python train.py --norm_position="res_post" --mlp_ratio=2.67 --parallel_block=false --eps=1e-08 --max_precond_dim=1024 --one_sided=false --lr_schedule="linear"
Rows from block 3 of a small sound classifier, named by matrix and row number. Rows with one number belong to one neuron. Each number is 128 + 24 x the weight over its row's rms, rounded and kept within 0 to 255. All counts start at 0. Numbers have three digits each.
After each neuron's rows are labels from the 100 clips, of 14976, where the neuron reaches its largest size: "loudest" is the band of the loudest frequency at the time of the peak. Only what is clearly more common there than usual is listed. The data: notes from a synthesiser with random patches. In brackets: how many of the 100.
# gate: MLP gate (model.blocks.3.mlp.gate.weight, 672x256), inputs 128-255
# fc1: MLP up (model.blocks.3.mlp.fc1.weight, 672x256), inputs 128-255
# fc2: MLP down (model.blocks.3.mlp.fc2.weight, 256x672, transposed), outputs 128-255

gate.41:141138156154122133132107132119079120148140113101161106072137150132123107129146095112130121152128119143120145141111117068159149123135137133120135106115127130152142121119142133169124139121168142116141108107146100132116172158137146167107094083120104153111145137135122144101131127098150112106127186141134133119161132127132112129124102195118133108110127172109089104111165099099154224133138
fc1.41:111138152125143163140128121090110157129129128135158115100118160142111112121130137103123139150125133155134140158101101112128127125113116088143120164124161123126127137141144124151150093092160111115175118114181108140148141130169149155139121111127104124127181130146141182121152113116186147095149161145111137129131129155143117118125117177116126121133121150101058111147128073160106157143127
fc2.41:161115151147130119129097152121107154134121125154169175160146079172115120170114132070143105099084148100137123158093149131110133126144139143178124146108186134143125105135091157077133161148182099135133114122130105114132140125163087133084119130106080124152131106126132109122177147110083145129122101131126102116099167132163095102137141138116139136139102120128081172171104125142081133106153
loudest: 250 to 500 Hz (35)

gate.53:157122111131149116092117154091108138140181156104158130147131147120160098168150130144113078130125106141111172140122183117144150097151148106105141126172141096123111145139121076090074177143127168141106182114131132122132116158131133116126139154133090124110173117140110126104115156121166090192116136086114124111115154144161116131083164131103129167103123102127177125108177131153153155100145
fc1.53:103119127158150101122157111134095166188165141116127112094153079163151123104168133135140163118163148093142114130126130100152140125148154056133140145160167139128135138133139135115100118110119119130137151119112112135156112108090122116132127105104123114110114097113132150122133172104160088119138117094150098097151131179116169137096107165090102176133089137116124141151111085134080150103118
fc2.53:105102148105144116113107145157111160146139153088155137185169142104177101113108090138132099174141155113124161154096154164165118130115127103152132082114149125153138125137097123082123149094129115114146100149127112127105114135128110130113153100164087079100134115137129133117136113118104112123115091110103166123173151108152153106134117097138136160117072143096089149155144147143154143111138
loudest: 250 to 500 Hz (46)

gate.612:141135096134116094157156101112140087074189147136114122131137093099109094106090169115101142122095121112129102132161124143119142109098144089155158135117134137134077131139130097130133122124142125108103133134084142150062135128125138130192147150119146150112165136158117179094090080097109145101100115175141127082125133145120114121119080119140120157136115118074156164141143146092100141125112
fc1.612:114141103132131090148172086132164106063166124156124131112124101145147132147108151104126171110092135117119103130159166115110116114114139104164148138128094146144081112146124149136146142130115153127141147169083153145089131136152129131165156150121117148129179140163132172112124100080107151078072156125128106113113125136111140119122112127149132139145098133110149106112128092085116134109115
fc2.612:117145181111134113161091165127122144141157113112100113122176105119122103129047158119120098133168118129080139093100132118101139092113121134133117147128105152125132142092140158147159155182142108092099145100100203156118129156096091102123129152110126135130138124113125134128105093142114175159128096113105124138149106129128120117090150159117136132094106139123131105149132134173131166114137
loudest: 500 to 1000 Hz (41)

gate.449:138116189135183149094098139106061106115177144107134122148124155150103117136112115153143123114141137164188062170119127103171130145098103091142143077128129167102136137139153114116144157140118085135138117123115110136159139135093120076141120071084104132148143141125094156149161111146165142141165135092170141133155154137110118115150134127154101138160104114093136113085138174118145130121134
fc1.449:137137096105157129106125132144123165108133120137128193134120103124164149114134131121089145101117077086108146121124090119072148110097123095131151163178148170131140158126099127116148116114100169103107147135132131159146111124139182096149121164153079097119166162156092125139091131143123093108091136123120157129111132102115138130169124124130134093149155135104109108163129115154148134104115
fc2.449:129118126145129089094119124098126146105137152110165127164129117085163115121138148123101124172099122131122085116157107089112157094127092141129110115099162148136116160123135102148163126166083177147098111078073138112154136105107104121091158109123132139150109143064117151105174116139075118161134101123141094152116146122173141122119129155129102156152100167148110073143135110097118134155122
loudest: 250 to 500 Hz (47); 500 to 1000 Hz (39)

gate.47:114099111148169103138091141111103116143140115169117129113111135103132126156083145141159126113155167139129137117141113115156146095110137101205126065165126148105152110128159174108086161120136118109142156140080121112151124127138120117150098106122166114159143137132135113144112122124120109100164128143098129117151126097126137107158116156111125073159119127173124122146124101098126176151155
fc1.47:122148117108114144134132109121145133100135117066152122100150142138142085155156111138141149134127130150135102127162137138139130119138104135096160165143123115126119158147128101122166128139133130135120112129144138090124153122078159165164107139140099151118135120106146122112157141125121110105114169088123148073115120152139101121103133124144118146100120137116125088122123075166123146179148
fc2.47:141105155141140162102132107125161144150140140098122125108154161076107154117146128105176146114119168153115154120153120132105131111196197115129126157141147163090149128114122133102125118111121116128155117161142108150155161115123083132195150144091142131132151156143156109128123048129124101073129129133096129170100080135106089143133108136130109084115138126134164114122119113144119126108138
loudest: 4000 to 8000 Hz (82)

gate.279:110136145128103137130104101135165140138104118156120127136065082141142135165163132107134157166136119150159107111120133129147124136123121155117144133152124113099177096157135133109117110070099168144126140136108151153124149124128151139112116150152161132148108176141124142118120117153096133146124139118145105200163131109114170136141101172138145101144124166119130172120091174099122112143145
fc1.279:136121122143164112143118129149098095115159108121130131120174140121119126118116122192101100074116112108130170143142091148111124123133138134111100105123102132126089140149146131123121149170135113117113123157113119122107094124127140100137146135128131117107176076170148154107155116106126145167124130104136165087102073123111113111149140099128096164123158124159111120091098079124143134089121
fc2.279:145162167097131170130160076095106132102131138122136133150134085126124131109146133123102128143155130150084120139119093106107106118135131125070146123164128123109112167156131091158097151120124149107121146106105162108158147131154108152101149134118098143169136086145131089127084104106106121105161128128168106126123097147163098118124133121155109102150168117140128094146088121132126139113122
loudest: 250 to 500 Hz (79)

gate.295:156156154145165117150137133128063131127122129050118160130148112150128104104107099147196139134112131129124137126133103133141155109158154130132078166092124148089129120145117142079130123090140119141081122140131172166131136180154121141118109145132116083105125119113141145123120120121189101120092145093167110111152132145111151154099096126100084168117139164129114134084112105114102174093152
fc1.295:105123093101124133126099115150209089113115171172125123146129133102172142166151132142126108126150187169150124093123116113116107137091114164109133115143126121155111103124129100157107122122157125141147114122101103085063153071125116122154128092143166144107121118163132118138107137113134130134107167137134148133100133184157095089103102121146109138140108092132131099139118101117192084114133
fc2.295:098101114113147112085114140132163140093119165127156133084104142149155090099158147151104118165125154123081152151065119101126134133113108134087117125092114137151147142156157113148103116107137132166135134119136153104088140147129137104106140118143152136098102142110093141130176108150114132159125160104122112135193153126159091112166098141143103127118127170162157178101104087154126097111113
loudest: 250 to 500 Hz (45); 500 to 1000 Hz (34)

gate.31:114115079134158136105116165138094126138116169159143138125102104137138125079120111122174150164164095122111138145109045102063147141118152138154145101106083151104124127118161147135129168129120119117094136128148160138139161101110140091142144143154144113135130154187140126138154154124134129122124103117132089131156105105088124136148132119168094122181104134092116147125100145124133134137125
fc1.31:142101090144131131088143104111131094140155130126160162096126116128120123151085129132107145165108139117168153123124109102151117147117122119155174157099100125105094093139144154126131149108157129133128135149152137157145135078102084135119165110111103106120146176089119112148125126122191122121110124168151152128139081114125101139102139133095134148165106094136115119121131214099111153126084
fc2.31:128160118123143122112143123129134189155137160102144096100131124135110144149089126118123116091139139121146173107107109174114151139157127106113085124140129109116165128087125122134160126119091146150153128126130162146166115106119107141135158110109102156152131123109137138078102113149156127140150128153140102160112189106132134114142140080145140131120095139141139087125141149120118105141080
loudest: 2000 to 4000 Hz (38)

gate.317:128124104130136099127138162134121093133118108180110129102142141140091126116104110133102161100114123074149132118152097106189098128160127110143131127119091162127116101144131162114081181142146139145123132098106143083158116139092102152096100140133141128162126118122139110146147123132143160117130098148162159126123174078141103124099112134166106148127127112119116127161185120165150139119149
fc1.317:104127137120143115123097115096153128137120179088121121158129096098154130112159084126190105146109101156099140141058126112094125109119143142138140086121169117134126148112134112125138107112131094102128138139142161185112143140105162080164156163139105120112158140173101124119136112101092081098117129104125091087165150099103132088116143092106153135158113155139108127103128125102133135138133
fc2.317:098122136112144124084133096113127082108166130121168128134118128095125149171107160124127148125102163103109142163106133121143121109150110126143156184129143161146125137101125111117126081073096110127104134169121163088133156085135123138153099131099131135131145112145078118126096128113148213109162110138136099130124111129137131117164074120121116094152158149142099095102138193144184080135131
loudest: 1000 to 2000 Hz (50); 2000 to 4000 Hz (26)

gate.639:121163141148154129148110117135105144164105105148106124086167127161142135129123085156093135102130147107133114100150111143134170138107110090103094148107110112145111109134107142105140096134107094112129109115118128105160122151137160123113135144091110158034117152113149133087118163100176114126104121059147109136119134132096136165152111143123101122138134138103109135135131172136146075144111
fc1.639:138131130140095122077112134138145124133156102104141112135119125121128117131147128106145155135114118100159130145065127117142144134089088134165147175127109157137136123158153105140110140158140113129162125156092113116083132158125143152123114109121116149158159139140119118166153078139081108153126169136159141109130159120169114140112150091106155166123151102146152200113114118122152160086147
fc2.639:083135135112199099106122101095139140121084147145124143159124120129130136096127122133121073106135141079119135126115134193117088123155158109120111148113094105173136113138149144110189125129151146123124166130148135092103147107117103108122132107131129103121090086132094126119111130122161166137135120092158144084134167132087171124135103135157130094144104165108123142132145148112150135112164
loudest: 500 to 1000 Hz (49)

gate.456:134150137140139122117133124120084156150116115163105095089126126139148107133102086171140132148126144179188133147119113146097119094101174146149177136124115182136145126122115108108141097106128111130134092052134114193112130099129105127109148100140142140159127146130133107145139112116156128117092107084141091181161149058128101122149124145134091106119101134149150141159121131105107123165104
fc1.456:182147180139110122097098127140147143134144113128123131153120140134079176140135134128139164142120144150150120099161105127091132121076134159129120167150126110166151124136122130147159120157136041114121113120123098147123115107160134152114136113103110142116103108124118142134096138099133150122122151107108097127149098114122135129175071129073089140102153134105116108139156150136099096164129
fc2.456:139092114131175145104114154115126146108128134123159132090115130118143136085134139148118132124117147115112124111142143158126144128120140137114112144102138145127143111159155132136111122106133135134147135126122138118087161102151136150100124122101161138141143111120126124126110171105108119136090106167110145135161098125093089137152145101105168133089092109166121140115124191133128109073164
loudest: 4000 to 8000 Hz (41)

gate.39:099121111081136121112145129136141137138141118117150102127098126139130145136162106083124100147086113114185124111090099120107130104149137076121111154105138135124121080113131129129128110132143106111106105085122122149127114128154130113132096125120189174138152138109098154096098107163087138113119103132090165103144115146112144111122130122107115138093126120143108099129133143129105115137086
fc1.39:156157185165099141164118097128098114120119129131098143115161110107137118099127135157128164121174159178088126167141148132127133135102115146131131117143116111144116174142116102148110155139152132148141148187136122096125137119100150148138164124125104101108106111118161122139153131115139121137122164118150068149102142093141117168128144125144138103138117119128148123148112103107127148131190
fc2.39:146114114143153103132145157138144129151085118127153112099136144143154123112097092074087133142124148095130130144134088152107120117106138103142131143092151101136117097177132127123129085163123170168105142114138152155124089113116137076086117156110115166114102149111108108139135109126132127165130119112145144128119126129119121114094086126116150132083136107109116116137147099150144100086131
loudest: 4000 to 8000 Hz (58)

gate.65:117116087117125129135109129121137155139092140098145155101073140109112095140102154124087175123163129156073138059123112157124127127149129123121128112137053130167108115183127190134149084128154154109142108084106120094135137091096109104087136122177119131135116102110096150137130150153121127133077124142144182116155118115135131152132134140129121082147130124163123087100149125139127108098158
fc1.65:121117116111135142138160114152108115141132105111071110151116090122156161134139130150115103141109110131181139182155121129115104135092133108145140191137202118112135143126134101139184158169115140145132165105134121151136108141162160112161149111094110126139131115144134125141144089090099098168155141124156187118163122118152112100104120156096125148117139111103133151164148132117112151127186
fc2.65:080167139117121110093105142099155107152104120089137117142168168112147128144134112154101125118140112160132145154154107139170119132121112123153128072173116134085154166142110121170120098125111160091072122139170144143151137127133115119143118083123140122160157166091162098108085122122159117129173124118093122155123120114120162092099131135127160151106106149158165133116128102127185129107147
loudest: 1000 to 2000 Hz (44)

gate.514:127130069111113148126125144069172142117126112111105051156121088132110094098116083128119145111191115166114145084127120115087127126068145132139108142126104154161144090136125098136119111126082135149172158134104138118122114107103110137154118123160171164152126143125140131132066098095162104104113147160103137147109121153109120143132137143133120157118096119117128152115131148139092095157129
fc1.514:121151133099104153122152151143176120131105130140046126127123140118134134123123114161135129140137132137176080131153108121102147121096110112148125138130124120103169107140151141112084149134098129142134135136125081068115142140115104143137131137138107078103126138113117122137116130147146097130200133142128123176090127164110107125143139139146114096147137139119100202148144112125110119164166
fc2.514:158087105119033097087084130160141134146136147137113122080127101104147126119106135102143165130154168064176145134118152139107113165144118084162099092130130173139102115136129144084123117135115155118166124166095101119134144127134106152147148082108133135141119114133155153121130070122130115154113119152131100123136121108104107098116147109157103147095100117102103127146122151118113142125115
loudest: 1000 to 2000 Hz (55); 2000 to 4000 Hz (34)

gate.96:121137143143089139136108154092145114143098092140142149101133125139122131107150144131162118083173128154118146086125121130147106142148105166113098148133153113135152117112108114162095193098116189152155143083141154112108160146132109142137095148167140093101154121146113119114116159116106146114151079174090120113146150138126138103145108139104107071143117111096135162093152113119150139098098
fc1.96:123155147127147196123175090172130175119144162130111150164123114128108129147097134145083180141093186124148114150111111124125128090101162101161127145123140136109079115140139117120141078146118118120131133141102115152160095108151157134085108174099111135123136130148127119131121144120176070125105154111184130112090123138141087127115162127093120145152121104124113109146117139133110119162096
fc2.96:124077116108128102160134119081130186100159141123146110118136106106131140124143143166108108112138121125127146106067104124138098169131118132109064115113138166133114116132141141158120146162077110117128113124127143122097119127112128121132125119121112151117090122100110135148152108114104114113136116121120134124146168119144112117126104126158100148111163127116195119130099096141115105110107
loudest: 2000 to 4000 Hz (51)

gate.578:135111147109125162122079126103091163143158114093116130143175183155151125122130112110144179130101109151116126127105107140131147128162181112131113107160186099094114150113128078143090127128145152126111163158151103141129146146158131151139115134129093139117129132144156123100112156121127073110119145093109121144147118105152118163140139136101164135130134123110120147142123100116090143153113
fc1.578:098111123156160131137165164102126104159124165141108115136153098149125135134147118124125097176169118101165142182120107112137140151123128135150126153113112091140142126134145170124139112138111160132104082129188157127108157117111105093128134129155158129142102136127126117172131117114094137102152131163109116117127120149114141133177092097163115104121119123144104131153197124139131144100153
fc2.578:162103101125090182138107106091152138122157129096143135095141075116112124176080135134123101129138106126143086130103107091118115158064121144116122092179177125094135161166131175138125166142138143138132130101091163137117116137122086130097105093100143125118094113086085150138153147131103142138124154167085126095158147141117130108103105153147153125140130121110118128115099097102123163134133
loudest: 250 to 500 Hz (54)

gate.401:155081154118145139090143115142141130131141149127113131137140126151101094119139143115166159117103136123110085154131098169148149154148090114141090194092114095108115126112123098173123123099157112107126109072126138121109126094123127140127114138139133092139193113147099127122141153119065111153122148138128150107114122128132103100143095151158113088100159086130115165141122112137132081171129
fc1.401:127135122129143168145123108092122149117132097115140131109109093139141121149102152121105142135147118057160135119164133116099133128149120149116124163140185115179124102123083117152107136152125106135094128154104112109134160134126116094139141153150126123130107120089118174075145108125127144088162102119120151165090159108154140120136136084118128106128099119138147104148128116133129110137151
fc2.401:125134106113132128141118082169169094145111164110116129095184108158103084107148140121131157134145146116122167105119074110117115156118118092149111125115095137123184112121136164111117091136118161102155120157126132097101146131167169124158127100141102131100121136074114126134087174129163163098144122159088118144139159154118155122119119167102151152112118139165149135110139097160105131121103
loudest: 250 to 500 Hz (36)

gate.506:114109137116146094120118148153110093094120094083125104127133099105110113120135104139115079148123092090170159096124088128138093140115096132171117155117104101167114133157142103139114142143131148114128117123133142137138122144098088164091100142091137146139144125081141115091102099133080132115097112096139079175114119075157166114118116126119109154146146098130118131100163106141154158202137
fc1.506:121139131110124136117121138150126110114088101098134112130122139110121100141116107164104116097115106097117115128070108135100091130132147103136153153124113136160107117138092146131104152107111160133150129141136138177129135153108150121135118144126104197172095134083132093137172186127120127100111126102108149136115160096126188148109122080106137142096086095130111136128131109141141163137150
fc2.506:157149146132145107112107096129110133119140158080102106117147124073110115154113169123118132131128075123100154190142161098102130119121124117086158115109161114161188175123130145031076149158099145136169130142112131119075137165121151119111120105107158101131130155097125087136130123076117094097135101156128109119118135145132131125156124153101142108137117087123148094104124134123134128132103
loudest: 4000 to 8000 Hz (54); 1000 to 2000 Hz (27)

gate.653:155158161109133102135084087171082156142104102125138122118172114131117128107076088088162138131147119151127132113126071120156109115127102111135128200150131082122120125103107110169119124139105118132135174167074159146124136116112117105150085114102108128163147128144112147131154139117134112146128145125146082151162130110130155115070145131105150180116142100141098141088157091119141167130103
fc1.653:139086128149127119126134133083103112103128138121150094144196097090121100158100085090145141145104139130116097122118099127106120121091134111117092192114110143135124156140150098157134151144119145081116157133100137128151093208120159124129113125135156116103130138157082100124110131122144121117126112115109175093082146142147131116092087156152158099131168154147138160135112109157139134134110
fc2.653:135143097115141133092108087124135142130095133138112133061118108147132086159135105145146162147182104147142142118114108113097111131148077131130165149116160105156109135105086122130133155142168088169101099126155109147168143088129129114114138132125086074139120130119119108124141109154139124158153121142157173169140108131096146136101121170133126095128118131115131122160131134142150116151127
loudest: 250 to 500 Hz (38); 500 to 1000 Hz (34)

gate.62:142128089106149149107101176130147113082077181097138151144114137108128178140153098089142093117157125102151132127131114141142117148124118137096089128111139168108170127098169129141113052135169125098112125109119167129104106114131134141135174148150142123109091157179157092110162153138121153166098099166153125078107128142094150143129130120149103144137098113104113140116137129106118152117130
fc1.62:127129177099131120168152136107136136151148085129141128082099122117087145143123143166114160127130146149137130105153126124124158156135159150175145134149119093140083132176120142132147164137106120139147106155143130130137138103124158113131079116123089129155187109131115174142101148150140114114132130117134135143109107081191091043090104123107133135137145110163146128125088143146143124133132
fc2.62:132140142122129107135077116102077145157129100134127143089118143117091154108098142141128120107146143147191134145194136114108172115124125128148132159152139141109081114109123113116125100136132142157125163106137120128130133114162168117117136142130152157135200139131135134147114175116140128109124133086080121149122124147138159131116131120133141131161144168123135107106110124113088133191114
loudest: 2000 to 4000 Hz (39)

gate.491:106082094142091142123145174131122101140145089096143097117105151127125132097138176165114124120126159112130097095091131105131108154173145137131152146066125078102128124113097111102143147139128123094081145114162104135126124090153113131164133149131135153118128139102191124114119175104122146112112131122109146130103137121145149080132136107145103094128127108134158138135122121107117159101161
fc1.491:115078097134097128120101149096128127139143114130128094094132148174143108092128148166141120104116168104122099115102135116121087146161144110127171148068146073109132137122103128103158130110136122144099123117192085183125124106152104150138109159123152169123136117106167110129150155107123139106129132125097107121105119124140136079148128107153123120116146099149157122143104150115106165123136
fc2.491:115140183108106115148097136132116090112123136122123120114145177093155116123103118147103183124123109123142087143145151134137106145112138100141164144093090115116157149148173124123137100148115104124117132123099127126150134126146120123152133150100119126101140112134138126137149152100113127143118176146197126175107131111182134138152127104132086127127108094106160139103133118187070129174130
loudest: 4000 to 8000 Hz (61)

gate.123:129115122156137135149145148143141118121138145108082104138130141162132140159176146129174116155160123102118135134106140189135120156108167118131123127129144154140142139127142131120101128139114168132141122080125119166144167118178157149146122175148125119121097149147110117087095114142140114128117122124144125105109153112088133100095143128119129163147147109103147153143113138130132139183092
fc1.123:113095108148135117189129116075126094130149119124105130151112169169109109113112134117124089159118108118130152130130154136149139126109106123144170125108095114107101101132150139146091186151100132114093119127107139150171111129115142156122135104129089122133111086145100130072100085086165105123166112149109085121139128145113062110141091107136120147157109124116097122129095106124082114167113
fc2.123:110156144107147104120067117115129126158161145147109113099157112148096121137109110118121141103128107135087171125130137080120118124103185126098133158144144100178109136120112145132127160122087118156094112136122163166159143110153166128126133113133143125140128136097123142155103079128136128087137132097147127108102124147084120124180113138142069128139179092157149119158097114139087112119086
loudest: 250 to 500 Hz (43)

gate.461:139140105131148112082168140149139156127127129118142101091116119126166143107182133196124107108139138121101118147151140162098101166139147109139144127098100095133112144158098140115142113166121127129134156125156084098109147145127128129123150107136146112096139141112111075109091117099088158176116118167142126143159116112100145130142131122106111107092114176086122119120125113097098105120140
fc1.461:135097164121106126162140097072152123183111148154147103131188098095116130169091133143120102162122155097146157125131089120161118135128126137148073124179171164149141111101142110101122146146147136112121127144127138132132165130155104163121090121181172154115117132156133140135112119149133144125153110080170137144157156190097145163123146113109162110124156080136173122155127110147158150157103
fc2.461:110154145120140122145122151112097132134156106100139180112099172121116138123144095107118110106137123117160156135122157081096144127145137130086090163132114157116157168108094143165094134147138115112151093156124100084135173140116130103121117135163124135127129106151125095107170099135137142150139109179139167116108108174148127146117131093144095151148128117142106116105152120155119150126086
loudest: 4000 to 8000 Hz (61)

gate.400:154084139110105152146125155133099102140155107095091117095097075139140145089126162138133133111141121134154147198167116122121124157127113151152172136108101097163121083123128183098159129161122147142150159113143110114131143145093126141115151144128166125107141142057107116127150149116176087134114150109167130167121133084145129130095155121157107196108098130129148124130112110119084147126097
fc1.400:104121130142133163171108174144128087113189136082096116101131090131146139122153171130112114112130116086165160201126145147116121142138135119154153141130099123145111124109120149112126087118117142130124172130109093132136146154136154159096147102119117136050125146086108125094121148111155113147134141199135112165139173066160048134144134111188124152144110120129113126138157143108127096135093
fc2.400:127076161108116098136133169131150144127152140160132127171142129139093106082136152124165128120145149133112088149098131115144085134162124148121140138076111050168088157131123150140130169179119096164144133123108143133157130127132164068152165110121140155106128110061120151129134146166117142127077138145140102097107121139179106140096144161153112133135114109120176138123100146114114120135153
loudest: 4000 to 8000 Hz (62); 2000 to 4000 Hz (33)

gate.271:110105124133158140099117109088125129140156121091088117143140106100124107144095139122070112142121133128104140151184110158151091099125120156146127084118112150109119127135097159158139143098129147099147105107104088126126134127172085094142116099102085113145117169104118142155087096141102111186126116105146118158116152178145148133108146166107087117115118127119111112116123125132209118115097
fc1.271:144164128100144107116141139159132117098139138184149184143123161156116149127156140129153151135066121115143119078118136143089158128140119086117103153132146144098125120110104076116099120148098143165134174087158131150125118169112149150132131159113127119117158092110097123106178145157165127098134139162126147091128110091096117143160137103144174152130121129154139110134143132125102115128143
fc2.271:117131103151116144105107129158117111115131096105162103137130126135122122153125112105133166150122122110120132126133174119151150130101124099121121108107116154176137110152129131160135113137059115123143129073091134137118102144150129137146157125158111105135146099114148085101158132128138125123177119134068108152102150114116095096134122098130116103098097145108145122101097147129052131108096
loudest: 4000 to 8000 Hz (68)

gate.597:093139151147134137109107146158104164104104175142131134111126128116154156137159150154130131100141133058144113122117124101145079098113135130145096070137129103149116106107103151104137143092122141150098137107115120148117115129118105147148135124126127110113140176159112146114119162145147119140128139083081093130135127144098109169115146156133145121121148104091139074157128142100151129131164
fc1.597:163114139168099092148170130154155113168093121102110119165160141094093152122089104121073094133115145198142154067193116141139144151152108126099144144133140130165112159130132083108118073132114133167154137129153145143122138150133120121122114088104126165168076110118154115176145135117117157131113137158111172125128101128152169138109134111112097150157108124136158094162141118132138138135124
fc2.597:121105155143149113113128158168128083153105098170151124131157112116131100141161105121152110078185093133160106140119126102162096114147122093092086167143135152119134074124111154121121125105162142102120120153158107152135111089126114143127143158137104096168130105158096153151140107164114145140164138119144154107107127133074127109123136096138135118094115082175115150113142117110111139119077
loudest: 2000 to 4000 Hz (41)

gate.539:124163150123062115115106126139180142118098119152133114078111118101195103119108109125112101106150147127139077141137081124127117163145127117107154093125096115130159103133153140095155159120137136143151106117128117083133136180161146112121172159132159143113123090125135081136126192125124113121164105160116107111153161122157152153122139101135140093115136165130153145136101120144177135160122
fc1.539:109122144148126114094177101140127153125114129111120106127137113140094147117109087127077122203110125159150117128125138117108149080136101134099102107144131100090124124103129138112120103141120113133124109177114128121109117118125083166156126087113100147120103148111127114134095143105144135105170145109134106147110111105160107091111149127116112107110153126114098118194161176142152145139141
fc2.539:158126134132121171136138117104146175138111140113130137126149145131121117128111161095116106178090106085129123188102154071159152108148124091184143102129133152146080121135104111106106142127127143141119152118139161151158109141145085139152149134135159109186134107176142169079123079125115136145128129103149090125146100121129148081161102096116126144135136126141132144114142108125140095170129
loudest: 4000 to 8000 Hz (45); 2000 to 4000 Hz (44)

gate.135:126138119089142084103129155058133144126118089127142111111125132134148165122178165084112130100144117129077110081142097158141131131100103133101111157117120118165136163128114166147158062137128113195104169108134145113176129129168131159132100098154098146101132105141184111123096141123137129139076156141130111136143158129127164144153079145115122128103139125141133136122128156124154094096135
fc1.135:138122134079108112111137143074136138168120076112105143117141162137168167121161147101142152105179136090091116071143084148146132163118096099124100127103104136142123161090122134126134071123130115146105141098163138092166107136146158162104102093172097158101132125125185130133095152135126110094122155149127140150135129114131157108131078131130109108111143132163136129124111127128141100099134
fc2.135:129138110126143086157126123129076155106096116155109122120078132105131109123162115105110128133120132133119100099143095144156160146109087121110116217098119110142071141133095116172146141153127116116156152128112088142107152099137113128152110151149193129126135101163116156099104100130143131089156123130149131114141129056163138142109132134115132114126108134118151127157126064133107149137108
loudest: 1000 to 2000 Hz (42)

gate.206:114112114118079137132178169108112141133128165094152115155164172127111132090109079130123117124135109131119074139159074126087109146117145128118117158152151106147145128108120134145145131148131141114135161113146139081144112136149118111130139136161160134100143125089150100162118127163150122132158141119119107128136159179113143119110132166127120131136119113118180107174131120125088148119113
fc1.206:135137141158150123157077099168168118118140112118096155107070107140116121134155155128133174118124143143156193114109123127178127126080143142140139141120106151126090056125138210115174112126097100126136097133108102139138159155126127128135127131118103143126125158147121159119128142141121114113105151127171140116151086108094155135122129108109155134135138133121131121088154120109149121108148
fc2.206:113119159153133111114146102172163138154134136110107153150172130134153115125120116138143126113139161178132096098108099186107158112154137115081125140137114124125097120130115126102145152152119121137095118124139122141110121163145119139098123106110099134091158105121111160130120123125147150174118118139114107145127077103136137125114144138093122136086155132118121091144153123074108109124145
loudest: 1000 to 2000 Hz (61)

gate.161:118140092114128106088081143095150087157147118119118097149142103059121101155124141089144148066117134131117139098099149110156122170137123153179079145111153094134143118114144116124122128098162124136156174173129137138127103123125156089113107143122098120142132141188138149129139130109146104100154109130101152117133135115152131120180137117118102047127132158100138140118162151170112113121146
fc1.161:088136164147181138173116096163129136068110117119105138150110135135151129119105154103098114092088109113119086147124103138119137099103112144093141133130096164105085133151119147110146123171089117131105112156120159097152119116162135118127133098108117110136115168102101164110126150097123124114095142101187121111129141122107162140113067144110137160150104091138088123108101108137148117087116
fc2.161:106128083142130093120118143162133124177129127081074112130178182116164119134114101129117073150111143143093098154113146132155097127125167143146137102106129095069130110136127165135134115140117146155079111110127131129144118165124131125174165126105136117132163144165132135144146177118150102117126155121133121134188127102124155128129104125114151151114113114163108148150089111106112136134100
loudest: 2000 to 4000 Hz (67)

gate.273:135180131156108170125136068112154121085116144118134160145111146154110112150122095108112121087164189173118142120122157131160105095129105153102142126127156115128138120123142152136143113127092182105156135161111133112149103133158089144166163095112157113129115131126135123129114101133092137114112149065099161130161120146091158153110131075137111116139093137146160152131115133118097101095121
fc1.273:204128076167109124203086107121165140112146064099108150106132108129140096123113102082102087108129085142109110083092143159130139117121123151159149118152106159138143131125102146139115103088079125122166153130100115152129143119097096118172137090122103131121093151126115140133146119099116109084106158135095109126143104117113114114143127157143097092164087119143145111150133134129125080080085
fc2.273:139122125104125143111147153127103126142136140158128094118136085165097169087145119111112132166141108133125127137120060124108117102089163149148144068124107166101163117121147132094149139105142107149154102131088128115074115132126160094114159116099130151131094119135141094106115110170099170096142108122146145089137112104119131151094068116149124142122107115125089128114118123129107090128132
loudest: 500 to 1000 Hz (80)